config.toml
gain_aug_db = 10
vocab_size = 59
encoder_pooling = "class_token"
text_encoder_fused_qkv = false
warmup_steps = 170
Rows from block 3 of the audio encoder of a small contrastive audio-text model, named by matrix and row number. Rows with one number within an expert belong to one neuron, the router's apart. Each number is 500 + 40 x the weight over its row's rms, rounded and kept within 0 to 999. All counts start at 0. Numbers have three digits each.
Before each expert's rows are labels from the 100 clips, of 14976, where the router gives the expert most weight on average: "strongest on" is what is common among them. Only what is clearly more common there than usual is listed. The data: melodies that start on their tonic, played by one synthesised instrument. In brackets: how many of the 100.
# router: router (encoder.blocks.3.mlp.router.weight, 32x160), inputs 80-159
# up: expert up (encoder.blocks.3.mlp.up, 32x160x160), inputs 80-159
# down: expert down (encoder.blocks.3.mlp.down, 32x160x160, transposed), outputs 80-159

# expert 31
strongest on: the note G (100); tonic: G (74)
router.31:532493418478456440525537483569520582509466517452521516483489484452558492439449458556472516481475546413457436463497493500509510512472517493492526495528476535424428507510463499499474467455489543402529451503516484503479517446545450442530544526
up.0:511535460463430506571481510560451526492422542435512461456489490480528535487543506537431472529485412441535473443546528431439481501475467578478495496530488561454515472479498508535463476479456497503510477556540529474454493507495534491461571589
down.0:556493492465486485518445461518474521518452503541473465425484498462446476502475543459445454459562426535520452454491495491477527494422510517514529514506515526483475441489472456482457548491464510457532446455523553457469471412496442559557483552
up.1:507469551506502481538494597453552470515494448399545484499447479503522482601544499490538517516481510525454507487504476486487500451559480496483505484461499515520537460481527560434536472414506501562456464555508514543484526618500450569510532539
down.1:489469484554510569467490529501501509484523466503566543588497479551504493442489503454510530501503483486461485568568477440538483485540469563539442486478506517494455571480497495462531403421508490555534493470488474475511520613487486466474498513
up.2:464451501469579479456434573476430497576482475516491433519538579535488508600554545464483475497464467526516504538490454513531442515572493460480482481434457498572478459513496532579493457516526457480478491503513498510534505548545544567537474466
down.2:495470490482511500500454544463470436470484504465577483470452555594443475566482458487487518505502497504451464533495500539450489455531536503475456521509501535489504542551581534552567491486568503539515498581429454482554551563500498507510481524
up.3:550519516460479448491444548559483507494446559429513461439475480485534448441506526500439472527545453467553516500517532498458550504507498506442542551512474516468496473503511564523495486455445598454585491526513550498449491474520462439516615489
down.3:571489530449444482552447500523511514512446483529485462475467434433510534511478548515492490465520475469569502422468462529516540509435498541499577487496512511470488427442554428458502556540413510481516539453475545459472501406505502512513476505
up.4:518553475527579458520558438492535523525564495594505530570491518462483475479488486475474539515537571471463475450437541492564462519477490447552521522430515426514488547530427478475474471460528468512544507449546495444537511561547468507547448503
down.4:460518545484564508449504415537549441478505487524570477516493558512531481470544438455502512489457598517439534549564492499490505479527466465558521416546491457541554490533381481495432463583531440491500458448494513515532506486555480485493455429
up.5:477466468472617511458546500487522472481522425539540519557581498486480489491419452439522542461485525455456432487479435535534451511516553445502484538482552457592481489512433550511465456523530471495540409454502515500517551549566492544539416500
down.5:466527534492549506457498523456524478515533484573523511531584533536534473493503439409476534477450497526433486552530455573472521529520440419555495475539507514522526498493498533469431477507458403543488467450523399593577493541538504503502451449
up.6:543483530526449468518466486472496487538481535457521499434427479552513532546537565503522420545488363561548521504524553538467556515409493451493508509520492543548514484503558475455557529450491463499514557494482478513523432467491506545494522475
down.6:531619455460574515513512483483452586474494505449611496486493586541512473548474500526504473443457460510547486480492473516495494506544477448512492508531523555509438455464463496468449525495482487448436527465532513563459578578491471484500495507
up.7:508433515465503476486504547539488476447463537493480422451542522471548503522481517533478539528582545468466555437478428490536458474487499511471589476465521420529496479512516583541555508481466552477519453560514452491437430510564490498453545556
down.7:532452513501440442537459511497486487510493475492431505510523465466540524450508570516475525553546511427548495457446550487442510497461522496439545461517526496545496438491553504447567626502485571477516537534428528520428482476486440535488486583
up.8:437497463525547503518566484477539571499560512492518546595513537451491545485458525437531587420435571538479489466481508494609420528526523461534512520462519434511458543493421530511457517441530475502520487452483426507517588533549466514501448478
down.8:501502537500594533428533519523518491460545478516481538529490531505494474482481419409504573508429578541456492486516462513533564581540516482565513492519490449526553489527411500466488482512574407509500482504567502537587513463500528515472466447
up.9:517585465457490494508464485488438539601478386455519546413482459490500463480482483513496525471441441489545445550513516449475549582463507470521487541461483539515514462469495487530522530476434473480517571508457588494519526445461520482529486541
down.9:530595495481511459453497427528545498543547506494491532480452484475525518463530486503509477528476490495519444439438455452544545619446528459571531537540477450516475413479443465512473455490472487490518517498460464520472539482568477498474491495
up.10:552504512504445495504439498485446470520464499445532523482427467513494453435518530532441510452479432482538465514517538520395571516463532548447522492517456501503515417454471511528496498467504537449567534501507566479455471443512530479455541550
down.10:522570495454520490535506423509522519509479503514493468465485461460449426544487521490482509456528472461549487496499496473493515502426495441491578485461500492479453422467524449463485551543408492447509553491477551479432480446479461529483550509
up.11:555559520537456445513464492527443465517418514497384518504489507551473455557533526465503482498501406568518543564510484506476561507416498525523416562441502509548570539475547564516478512511481502520497493468487516501467531488506560521495484479
down.11:537393448522488530457525575492487478477515517479423472498521507569468510512533520502478493525534501515498552492445491526504435410512495501470447499491520504465524522535547507454564528526542549519491473512473474455518451530511537468504495485
up.12:503429544529498475478437512497389466542470456474451576492508501489437503526520514516522438519518482522492489535473508504477523488468535475498460545473470483553513600510488502524503543511495523500461543466497544452558450540529593532489526479
down.12:529427512542529420502502558487486504552470536473480465498505520549414512529490527454538506493497516478510604497498488524505498392531466590462390463520472530499514505519572539454526506480546467499465561545449464508555486551485523475414578477
up.13:522495488487424467468468528520453505501436558465506475448484472481537496431529541556476504520499452464565498475504538538465554516522540521446519459581495549444480465491512490576487484497493584457536451570462495508464440410443454513470598587
down.13:544539518502469514562434472540471492540529525532473459465503460449485506488541531507471490516553441460501530513460526510473465510428491522467493591479500518503511403426590435464515488535447538427546524530453513489464490443483486565511503542
up.14:509537470457464406505406547563430501525457534459532420386489411482533476488510490577378534507526511458451485456491502487485536531474537500450540526539479529482461476465473533527509467506493582490536446557479516437433511478506481484533553562
down.14:482513479491506483515459466548524506540500498518458495484466487457435471451480523519456482438500461420589526441411530496515486490436544534517579486456544514487543402483507491476489551449467516451460475474498511520470498455490523576466463555
up.15:443512431514519519537527469535474527519464496520526466586474508501504529511480469523547561525487557460527475515465408486568471569553474452547491576433487435547468555505448548456487510448540504548484533476523458514497604549501474519515391516
down.15:522458571515506474427499428517563498522548455499487499463595478515512496474497473427486541531446495483467473498509462493495532503495477457622513472570534453537574464463370554496477441542507468492513431498543496527532463528591549524492462453
up.16:490469477527420448531437484513519500510447528408457463391500495494527507430491522524382451435437485449527504481533558505437508513519518479439536472548472517452481452461518519486510484474446554467534484536524534521501488444472478465463568564
down.16:534550461484478506532505416542486521565519467490489508429466458451481555439525546515478476502583494505546458494456517465500474494426548551482537448444486527483519354476497489511498519487446529442512514529452575472443455413513558562452491519
up.17:468540437442538398455447482492462557497539436492534555510502484530481488533471535505523488433482494474516462481488446467547527519463522435550506605430498555507489520468472543506468481446443519482463505452468500476465515525522509517559463497
down.17:491573527534505454462549473545530523513529543528563537515565447489543524437481429449485505513517493466436496462473502520511493565468544455544581487532522464457512481458458475485436441511497492420539468572488497532458560436526481493486466432
up.18:537510466455423464480426501608493497463499542459498447488488491507528503424490511547439440482508497463567517475513481465409525468495538464455510442538485523471506461489505484537486460497466553459576503572518522462479485478505464489442631619
down.18:550522530526415484494477509576485490538501518539493488462492425437486471459492533484490488470502463464515536480505510495522464519398564482502536487525532501493515411422540456509475516508446553412528532507477533457389519460465526512487544532

# expert 19
strongest on: the note F (69); tonic: F (34); sine tone (29)
router.19:533554549514533442493499495494449463558481521529475460456522432544501494472479503490557550484451541519546476459451487441547475486544485419520427586492452456489579521535476513476440538458549434488538518409496507473512491490497514462526526550
up.0:542522479483365479527464473515485479508463536509495491525454496505454538476534548561533527486498554472564461503413516499491519543436435453511495509539514501476449543501513548524466586453574484482532529540536529467555426423509456573503467537
down.0:496501521453519498511477523479530406422583504517475531463439517418471519520491428540474523445436477539559523503493538444450443536495550587464482484538486467535576454529505453511568498521508495565501560512511485514508525530517476516433474519
up.1:506510524492410499528449516525528475486407435465495478501515456526564473551472492518485550508432527515510447472508493512504513493456444556447521476411498593473479463470572479503521571510473561566475579548465442496496508570431488556563508489
down.1:489542489479481544519495423514547434502504484455516539531433495495547444522512558565495542530531487529537460556551524376424530482484494546525483461418477513511471478471504487564514451483526482523481490538502464542553462543509508523422581486
up.2:466592520513459446504487461499479462517468529563494479532479449433547521427547451453494526476506511541533512519573484525468449516550485500500448499523461513459550518501471533556440511476522467448499524423545579500474519460549481514397477509
down.2:506546492542582491492503528467522460420543516581476512431517512433495594491478486494520523538479556500524533426496458495550536505530521486559478499534506453505527572560463465498497525531517450479545527474481459509459586485442473450492427536
up.3:556510435501470455508455542403498414473486461463527541489540485523393496530548503554539498444477501524603454512446470595437457510446438501473474515532516531480506551538439561418518525481543532565386507513463485462539478536512486511531480535
down.3:584472494538472537529533507505493478518578522483494571475385463411498456471520515492513499547422438544517464504525443447519482500501455581445495455543513456489512459515479492558554545581499536505474566526498502462499485465464474507481566479
up.4:624519484515564498517477489437479469517502479497593538406467485477508528502499558505487466552493496477564491614444539480518460491411482575506507460510461474540499538438535491570535505485476453498437492544471548430476529454473458458512448473
down.4:546452531518507472520481537497505471519463562453470431537449500444515481481534553501497461494530482495529526508514471583494491402503466568396518420471494524458540473507575482495485543542519511606520457526492441475486468471541453460466576531
up.5:464509494563552548423444493454483450537481542536497488480531477512446477405418437485523488487531462468449514543517469506550468443559523490516478524489512451530528489480523574511526466449460511544480517465455539527493496485452511431537473536
down.5:450521509466574483465484479471478468538517467565536455491604543494505488553454404437460506542499511509537507506474461493463485469486537528502523471487461542435510483486500489489468490513471518511503488524454506521475602510473514483523499558
up.6:474495454455530490458514563490518420511541476475509483584512489555462558500483515533555533561513448505515466495497479492550454469527537544563514539490497469523482524515516504502548483593447486511485512494542487476480512522552470484483424442
down.6:457428470554486480470490499495490540640437484505531540489496474544473491563469551471528518537494514528474440527494512525437530435467529533478541551457513533436494475445527555508519519456487493540466470475523557490459506441429513466506546489
up.7:529491523497543563552489535501457412505467453499523496530553497477528543459478542569471430494518448547585465557477504570494428521476490577542516477482552515505519572504524520502533519550499468487490528573527470511542479494527493539404524484
down.7:526517520543481507459458571483564543497460479531508507480420448485533476499533515483501473502523560421537553522528450512485478491464523518491556481520516500502468389494513501477516534493444553475475517439480484516496462424434361516504500446
up.8:520499491497444488495413563439536501514415513488492517549512451532502493444532559512510539493487514483476539412516470526567506463598464531444507456487484504513515404538470487550498523516535562539515515493400471503484511547443438513526537520
down.8:579569460505479500497500429493476477543511482475598521520510529473511480580467540535496533469499521447516416535565486402436494536528517534533533449507467461570430563492442496487542508468459517518512538505455538506554512535520481525545524563
up.9:457532477474421468522494435566475474507511568558514461511485486519510504416500478539488552449517509453493498507518515427503414561554501438558402530510450503443515518555454501578456532529525497389531561421498529517491495450480497446435538519
down.9:474492553489544482550531497474537478467531497524494521453513525451495549514535469530480501545464530495542493495473491469550488546522492518501462516547477405499514539609446505482493498494533494516522498442476545536592536494492431486479490486
up.10:515465515550456476455542573500523469424435444441518532537522488381460473574504479502518544552558476491598547504492465504494597516502512513510569477503593477478473539492530532424548490489526526538529461491496424515443465521534455475516552480
down.10:486496506534415446463491605477514520513469513451492455607494458516534448464534577476543535569433511479515513512503552534475514500505500482433496498523503509496503494477524513487534533503429567465445566444466520473462492454492518496471469522
up.11:448493561543461510454589486491470537519498456492503511456403459582530463553485507542481528526459523498506424508531540476516514484495483513466521492593459535502514585353515515507501435533511538476530488523475497453510510464491459448484516520
down.11:491486464509476498446516494448444436496481578544475539460453485504512477423508610567549495547481456495487484496447449565561477484465469558478457546466505461515522440442511493543439548506533515475432507510533495405493524449535555500464460579
up.12:525516514501510460500554491445493484439531516482480468498527451541567525476577492452463501506430549535525483542640510430471521502499475536475548474511473539450529480617463468438464501466447501498512462451466509494450463471485478512458518437
down.12:398515524468573564501504465529517532482516457557445510563483482467477561473532533460512543525538565472476534503502519466499507511518541490455496506496483479488549478532515462451474494462526531472574465479456507476562512479467531523398555532
up.13:481522530569556466437503523491531475572556432556496452519547519545483515502419498458567562527519434496436533476462434541493514461536484495544501505382512462512474449476507520486525469565459449510460491528491488516438474511497455485537463410
down.13:518449448489512431427502513452487513601439490500514497508503501529419511533396519447499499480480498555490484498444470605486491513473499556479476508479451556464521499459538574496490481569473466498502462486541544469504629533448463459580543531
up.14:459508487514470515503544452551439587527571570531470513465404521445529519534472489547399497470499534494542558531507478480470474475573566506486546518564478513429536561541470482501511448469518591498565496519583587477552470461583520469479538554
down.14:499532521496533472555536455454533563496537498486527552491483519478556484489533529520496520539490521472487532499538453543508526567445493466477510572570486441521527505535436473512437544489614491527534421534494550440567524467575518499464401485
up.15:480556558517557494429534526498525482524475544568544431536557472481513499441458454429548478477567458489481459487497426493560464467529533510498511551468500507520497448484485553568549485511429443519462513493532483540468551506449486497520487490
down.15:509550562511555426519498537483481513519520445539507461499549540458517492477448452538544566500504448413485529496512466534547533446498542515515472533475469522405503592462539554479501507492458491504501483424490456504536607539440450412551496484
up.16:488534440480492532478414520417548447505464516442509556502493548490506508537527586568490464507493490559530406501472516530508594548483468452494451511497505530469530513458556529447519517500503502560428525517525440483516437538433501530471489495
down.16:602494407467440537481460525485515435587571517504540525466440500447517501526508517536516491478500510502527480560454556503478425578499488553499501425464504452431494455531505483546504526487518470518463549541533483495472492510573459502494537588
up.17:562454480574423523395427538528496484536496497526430483524539467519454502518482603477497541529462482502509502560550484548490528452442490516495496473594536514507549454486471474435501536528399486550519477506502444452513404556518482535499486487
down.17:456463556524491552506516541514523462505500527441559486518483509481531484491514544455551499512483528468443528453492460544572501446493465523490516450445539517501444535443554532536578490513472465444471511499495440504493419473450538510475455427
up.18:533529503509386464508431482470491532485488476494481480437516512477524556442552493533532501564511543503552480500436551575497505506491435451551428502512416466488535508477573530529524588518597456499501493555540513485523473396506484480480544548
down.18:527481565519526475527418470541502483388517535488500522432448481450528499467497499568515483476485494554528484500500502444454522586505457511496513456463478469537545430521458461509521449493517520544512530518507519454469506559519448501476531562

# expert 16
strongest on: bass guitar-like (89)
router.16:516542545523494463516429520512423454550504531501571531426459469487508493485475516515600535517455438495473528452455504505543526497512535557507489549473544522482466565533513571544467512448525421488435540444523530423487513490517547555465484524
up.0:416448510501493549460495542578528465486492530453511504470493534475467460478564489539456486527515563545545582517523455529510499468488396628517488487585581516511530418529514491465568511425559492541432483522500451492476456556492451567490491449
down.0:580489509542535553584516521488452519530506491536501448630480441549549466503522458518533514556497469494498472465540506469533479513562532512476512514515536474488428492517490559532483545490506479555485456518476523450494437494499533511542527443
up.1:467517554567510481507523568494564471486423566491451551472538441422483455530559510455476504532502535481449539518526469519502563535506474524493474462531477541531579447533439471472508581497467549493520526527474517500533413473506513466480498521
down.1:507428515465474548472502519453443494552474538549483494536502511487450494429514420472557489467507464368471425468548459452481463537515508548457484478490501492525500565529481542509557461447490496496514491517501504404480447514472502434504543468
up.2:480427505495466581492513517461518526478513480488498474519470473523511447512527512522442550505489542506496541572481504456467510472512548534498555432543475540529530474545455501456545513504478546499582475518498486481486455469566408544534567515
down.2:529477506507464535512465509459534552508418559446416525572495562486528523449443529560541569468456386521531506419519487401543464559540523493535471540469482545559462448512468571582490501513558427518465522497524521471546514475510451455538558495
up.3:520508515526554523467538441501528432532485538546542458453530513553533551468514507464472457511536467396586499543484510474531516465476498479545512490484479519459466506424528563545532536564421489522449502456491502490449536539451499535496431468
down.3:463459557465500457522552594562557500475475514469488461464546554432487557512462410466519455493561480496495484451490489490475526420521530444499446503492495540462528520550547544476516498538399469446560523506498560475490525548470501447545470543
up.4:518501546574527462503513497503527487510504451471514483463481508496520508469497533442490397558541555518568510525479447500491448461447484494515526499461500480514492555488480493555478549559469457560407522485502499426471545507442492458506495426
down.4:469482503539462398498565507555501463481521506449476575448566463493477526476446369498461487455503478596490529531502494529480485444498490484469486477529542538482578514480538494476549535533484519441539512419494464588504448516406455482564485524
up.5:473452528511576565548516513477530532493452499467420551513516465568535464468574498562481563517442576478473497508490475578529481459521491513461490449568568488530494466490488489451519471452494531468500485486442549465480497485554483483492542543
down.5:559490467566457547533459487478500549538485396513509472468515550552467461489537544466559526471476497515455509531543535547474487511525502560517485532432459462522486479498503548503502519594458482537509485528554444543495549458438558573481505496
up.6:464431564487526597585485529494521436509504484427505497487479477484536490494529508557459535473495562468515478556513440507487491444576495464498446473480547489519528489522516503493561455487508446514521510494528477512514485496470474502481528455
down.6:526475469469445519515485474488545458511486514493511492475486458502519482463474521447519510455475507538481522524456503525449442505480431538480537539507530492488463449515471521617514412594479470473510573479522459540473538421496524513528592535
up.7:497491544455510541542522486475543479483438455380538523516471457522480554433545557557514490465530481562515440525475407523484454517474521469466493480501522520530510483516516505496509461498529446587466468510550497518497483533509508517499533508
down.7:473503480502457466509495468549484497449467462521533512428493473574459435478528517468419528454436537567553484575416462441495473438497404512426506500526495557512550487492440444527508470467480563479489562546526493508459449499532515472454534507
up.8:511526497463477537447484472534496515495407577496469517499444445440474510480512462484495483532545499466498567548538497491487500507501510454484490524567592487597514510518484506471570467513509499479570442534512443543570421550555514464507462476
down.8:508448549524463518455539518466430510559473467444455485496487443477537414457610556458549514504438419468483449479529513498494445518550505498557516482472530559492442516495502568538521450518494457598497507495467514469534465536501473450516474482
up.9:486489489545474550488566448555528566425466520564434559525460481498496390445516461513429493539499538540441492488560528554548464521499506568560491418536499496510483473472448494434502503459533526526553446471500534467532443516505548531505482580
down.9:505478520499534494516471489473522498539565458535546497537482473508500419468462593462510504490486482565533474438543510479559449429605478473530503493441526452522387477469507580572484426541581503608506459567468537490527505422531509510516493496
up.10:515483476494473466499481549479569497491509496465511502495479526512567521534530544499530532531512518421557474510501580518497511527511440504546463463467477564419506430463497431508511510483563486533465525533484429556484480489544519554472558482
down.10:535520479429519539433454460486469430546618453574487479525516449532582514553488541488520510503534536577559539551421441495483443519489528474498489509494471493592478516476442506550483497520498496531497554517517438520434534470559493469498474547
up.11:483510416596552540557486510463525529400451509520505592514564452437423514521513495507491541472463597484500531465561511510517519483469505503552477504509517523533527452521485540495506550417497525524541413509436553513462438493518530532513516485
down.11:592507476546502571536543468516497489524526503461548477519420479464525458483516546533464548446473458478434470429606527548453497509493543547549513487436547515543478457489450524532507422473459470514495539567506484527491531460464531568494526496
up.12:528492449513440550515478446482563426494515457381545571438436480462518464493599557578548517489437518500502464467491575539470567510488449487512451497529513532479506461537532441516490558449534468497531559553440468542522421493512484476499551494
down.12:539531420458484477535412494451540463469516462473546541468460472486518480597550600549523482502524523554564496462447463485508510550447485453499431464468433469537522540487498523495466514513577514529387458556525462496451501523552517473471497532
up.13:533427535509477479488516556546475481438504548461462477456505433473531555445506502497467477501494485510425561488490503513553454508501496586487490454557474445488504505454491541432542554508433519479462512478448457468463519524493456527586543585
down.13:511487511594496524483535490472476404550542483461492533525439544432524554512506487469576500468478433525472402532540474516475486565535500507575460499516520530534433511548510522484498492433494508536481492465457534492450498550549498469531514491
up.14:567527531503504476529449528435440541479448503436546411543479544462518506479496540444518495489512471473517450476510530425534504497509558531533543527460476507481415548478463492487519586460400520486530546470427510475469526500412546483495533541
down.14:416586494431474451555426501530540478454524482449443518458547520492492556619484509445467507568497510523481489488452504465569457469436550477545463493450487507510567560455531450485514556499477536465531514471495534566474513462469522416553468552
up.15:508470497551497512535499448471569558525521529509491559534496550508443418434514507468536501522439575510498509482510481495520450502456513509485494530579448486548605486587466500458484481455546517463537484493497496489547498461526518481503553471
down.15:501503464538481489504504459446522548520574495532501486541539485566454480486448499440479558435512525464516504510498491534511487464482504592557519479495458514593497463515490481518502493566547449458442469477451527484472575503498498548516532575
up.16:413488557544456514523490534505543507487507521439511497482472457526516449535558501492462511512495507508453514505586512485433546452497586543481537483509499574402520485509469462452546522534455551532523559441459487446489393509483514528476548543
down.16:503492535509510505518555515475519489534467482481490523549502484449563558477472395512530546511568485467427493524486485429455502472463433466460520457488480549444555463521583531578528525470494522531522494474529489432534436517475472516548506547
up.17:459525534519513486566484487502452550461482543531415404455530491485459464513476497467468573461569496418524510549543547488480529477457492530508482525441546479447422532455588484542548510444407550457530534435498462441510496499507514513445507571
down.17:509612513503437455455481455391505482483545501500508527501511526374570496496394433480519470544454514461501490430487524492560569499511532477488493510480460461457493503524493484488507503481471499509446496476422498548455503514468527469544482451
up.18:520544553465527494454457519493464491518497446484560462450512511497582529524494480548483447480551503440579471519566507500584508470527510513521471496454494548511465517423538511485520548544427511521493493503480414502502536548451494437533455508
down.18:464513496482528461533452515538540439498503479461536463479495553494521514529426510552563516478599500490516442511476504483534468499499538425476537506421479497517478559446558493469490583527477501474515534481515498554430594481519453427553440516

# expert 29
strongest on: the note F# (100); tonic: F# (78)
router.29:453541460493522546513528513458542546495572540465496465549450536448526497459565520475469533511512593510448543512511506484563453480509471435482544468531478453439532502565486463488430489579622445451538461510455494595500503444558491472514482508
up.0:550489501517422418527437574540487451516467546478402518439530521493450548521555484472528473565504459531536553520485552545515541487506564552474481461475495551470509531494529487510524532561515508513497505559538501483461479464487497460491469548
down.0:503483502489544426423481554521508514449442540441432500491582567521514533415532478527472505499490494513426517467510520520563447494521479521502429478448544510484534588594598504488441524488540522466477492488522552537404507480494395465455550442
up.1:517527506482476419452468512465487491490466470546538532492516532527517489429518554464540490488533509579532471501470446544571523528425486437565435589426511494565516501520496530489514538493427418507468500477515511498532534553411503487512459442
down.1:480542545486488486483494478474465469534404464479549494445510486475544447506479463499518471504469462528493461585460449513541504470499479508460443491510501574506428458480534494576543493496490529514479517482545481466524554526476486533531585518
up.2:495555463441500448382505520487552566496557477439495484500476537532457550525531497466484475512520571503496510486528460541524482465502440512530561484477478513470556450522523540484488531506530524464445454635501528567488484483541490573564459480
down.2:452483522526577451511536513467546569492519498498555490471520519546576486483538543494398544478468602461461484507514487514585561525503552450572537426465516476439529531435509470452500534555507519457476476461513498562505509466496489473500492510
up.3:501502549513525445485460517429454557468522422541494510528530515572443572533457469508474516488507544519485483518487428553559540470464505483503431559451530510560534487509489488503535512528501458489488488439466479501520516533428503489535519492
down.3:473540544481447497485462527474436517569413482471532541449479462532531495512512485468525468514480488582531433559439421563500527497493451499527462536433500620489490495510551558555472494502471505526437519476531511441509542498485568497541537503
up.4:482487473473538563456503533432538593487518513544545541557458529489569442501594528463491494549466557468469588449542464491521429534505504439507579446530476457442449473582502538470462528522534454416502477483466471546483450480548479463511428480
down.4:448475438480527511544451490500571480474524471602486458487485504537423504504537546479455562493551516446493553435526561515523532486463533517516512476549542412515558515546491476436538541534482501449589499458484498562509542530491490447543494527
up.5:525478478441546552549552495467589544476557543494478459588445532487561497468552474521463536500430532458480531502524509545556523498565472482512529425524508499454498524537445513485488502562554516461534472502524489572519459453567476490450434482
down.5:501445467488519503547533485523548565490567484527470453486476553488512509486485552541470580497503539404489547406525562451514504525496554470521510473549472398494537504558431456469515573508453529491518526464521483554516504450484484501466490490
up.6:531448495452537514496592488501543535513540521510498508581437519477527494520510445476477530438461584480501505519539510502546503521507475463464544455523472490466524497482459523452455488509568473451501476442429462585519507455530462469451414484
down.6:477483479484571515509546491508563522491539493607437485478475494483520531506574471496458554526492529413498496467487548549530511531481542532509504449530533458474594469531491451439517523537540528472513506483482491559491541457469444525480458535
up.7:485509525484536563457551428458543595464564518500479528548501523444577458484504447477531552498482535471413494528600537496607522508520452468508512487514469452430462489560472510498487539540536508527514444499449489548527525529505496438480432530
down.7:481470467478579536488484530545560492487570454527504473535509481479510495552517574498469587546491538453505533424458523494510511522523577496485506477581492445444599466541478490474487542541405521458551502454542513550516521490477486482497495502
up.8:534466476415457463483515477476474472490516531481497486474470489473547458593534460493508438570532456579476568480512559521482481449455452528465528478552474529481468512487479504507510538545544576533498434515464543493499479452503652535497500474
down.8:506526523490508596488449484512488552476479483442570520475464526490494476474493504549511486465525419465513461470437463428521478606492462453494502508470418487574534448446512547542414505467467505481467552471517498506495531449536458552491475480
up.9:589491567475510511463424542485445416466435472495498491478595492508438503498477502481545515572515450483446447548434430603497488465452524556491521569415556521496534545534500501507539531465465489513461493489521494503503487473517470545520543485
down.9:511526499539526463517444598488484517413471511488441465544532573480486544479520507528516489458542543532453503526515499524561511469535540493517549440468585503445554595547501491500547569601548490506479442531454515594424486564458385483472506478
up.10:500463444479503568476500524486474541530540529522441450536392508503532484528533494454507531476542510519461564473539550525471528522550460405554535521562544493503441467560475487500504479494469565526574443438504545462514447524548510461538510484
down.10:555426525447516468528442502489536503496595485546548526502502518454522466557524531512496583529512501486515515508487545482521498576518547513476481486550486479489593445463437511474522525435442490529515532501525517528490519528488427550458530504
up.11:511581518542518403513475519475485476495504482547590476475560539505471520538444459497500514522516525502483517500503431557548505515475534468514488604410509477530487528522484512502507521497447483521463463473478504463536527581445534503558477434
down.11:468540534452493493514496553492452516536444494525562491491505546579521440529458468444513485550501467505543448589512420527510513487497418483511470559490496523496487463510519535595472437499521453537487498457586515479544569479455553512543514517
up.12:621474553472476477491475474451545458492522502469547470509547482505542541475510523551504386510467515539571464564489530513508518525428479451509479475509562469552476444549468509528550563489489508565444501521473426484495530559483465536488473463
down.12:461606540511516508538522454507449466564486538485535526491494483553487438487463468513481525422494520479582458523497492458439514500511513493474497523536537565426496511453534448589532427489396470470412463469541510552499507547491520483508511484
up.13:452505485495573506407565516494552504589506459513482479502511518477534574505574423463489488469539537453492518541522463553470486478513480504583518443468551456435502474504535503491545549568524448478471470604500469528485532503535500438464468453
down.13:498511482547545473519516504504541528533519494518496539457491471499526497501496543521465557514557550412502513426532545443520558468495587537531512435482474432492494581497492455466506526504592471423567537518477525532475527448509383481495467495
up.14:547472490503517526492602492444572590486535487448471508512453515469489510505567496464479496468472533501532584522574531563519471485527494441525542466492483450500511533518486541458497563517525489457470421530456456544443471461560513505514507461
down.14:477530468492514466496497506527576522403542521576482515498479509491521578487502464540456578502494504443478544443451474509525513553513589440477502457536504399462569516480441486444506524510480533449550497511480536555476505447518479471481452532
up.15:545529521509483448487490536529444466576422466502533414495537431538494524493526532488458447482537441531495510536448488502491483478492494503444511519445508540536500467478609558572561460551466453491507503576517504472505501568473555597504596493
down.15:434499540486477478533531461504479526461495522419462443472482547449489411481531448598462506497546573438479483541514475560493403498503548555475497479493522487513518496478494481485458533587539526466475493566534515528494537470581468443495477512
up.16:503458520500498474526457511519494433439497561538411484514529450438500515550520547536496535545516424538528466420437536535510475565543460537434480528548526464499471505497502551497528503413485527486487508438442537531495528508460456553498526550
down.16:529525460519512435468480586458530597518498495438539551505427552552433460580509510454533508520443529521472472549446461541495534464409466456535499487496471604522394509493554499514521435514469438520474504552497465502516492459494530491545497424
up.17:522523452503427520536517516607501497503472533477452505424448486499525486534506527457443453522477509464519514485537498488455477478529529557444504443505494521450557444480525474453540432531490532517520487568529519466469414413536486482519494510
down.17:516528508487430509549456466506479456504462496437541521422497476461525472458492560534497439493530498564530457573485441493468491491521458502460475539458486542494494452446530531566509510418460531493460492534549535447473542545464496497546587504
up.18:518504477418444417493473506491528485493480486555454535565551564489520516526469446474452549526531513560436454474508472561559510520503499509550464519419574511520457588497494502489493481481431513465465498488503516525473579562496521531559459455
down.18:471537511447501465473459504473495480521470495386524588486435545518528452527434487465528471453413543570548508581476420536499500520519461472531484508543511549479464492504546498552472471494513477520406489503565545496563547488465550506461477428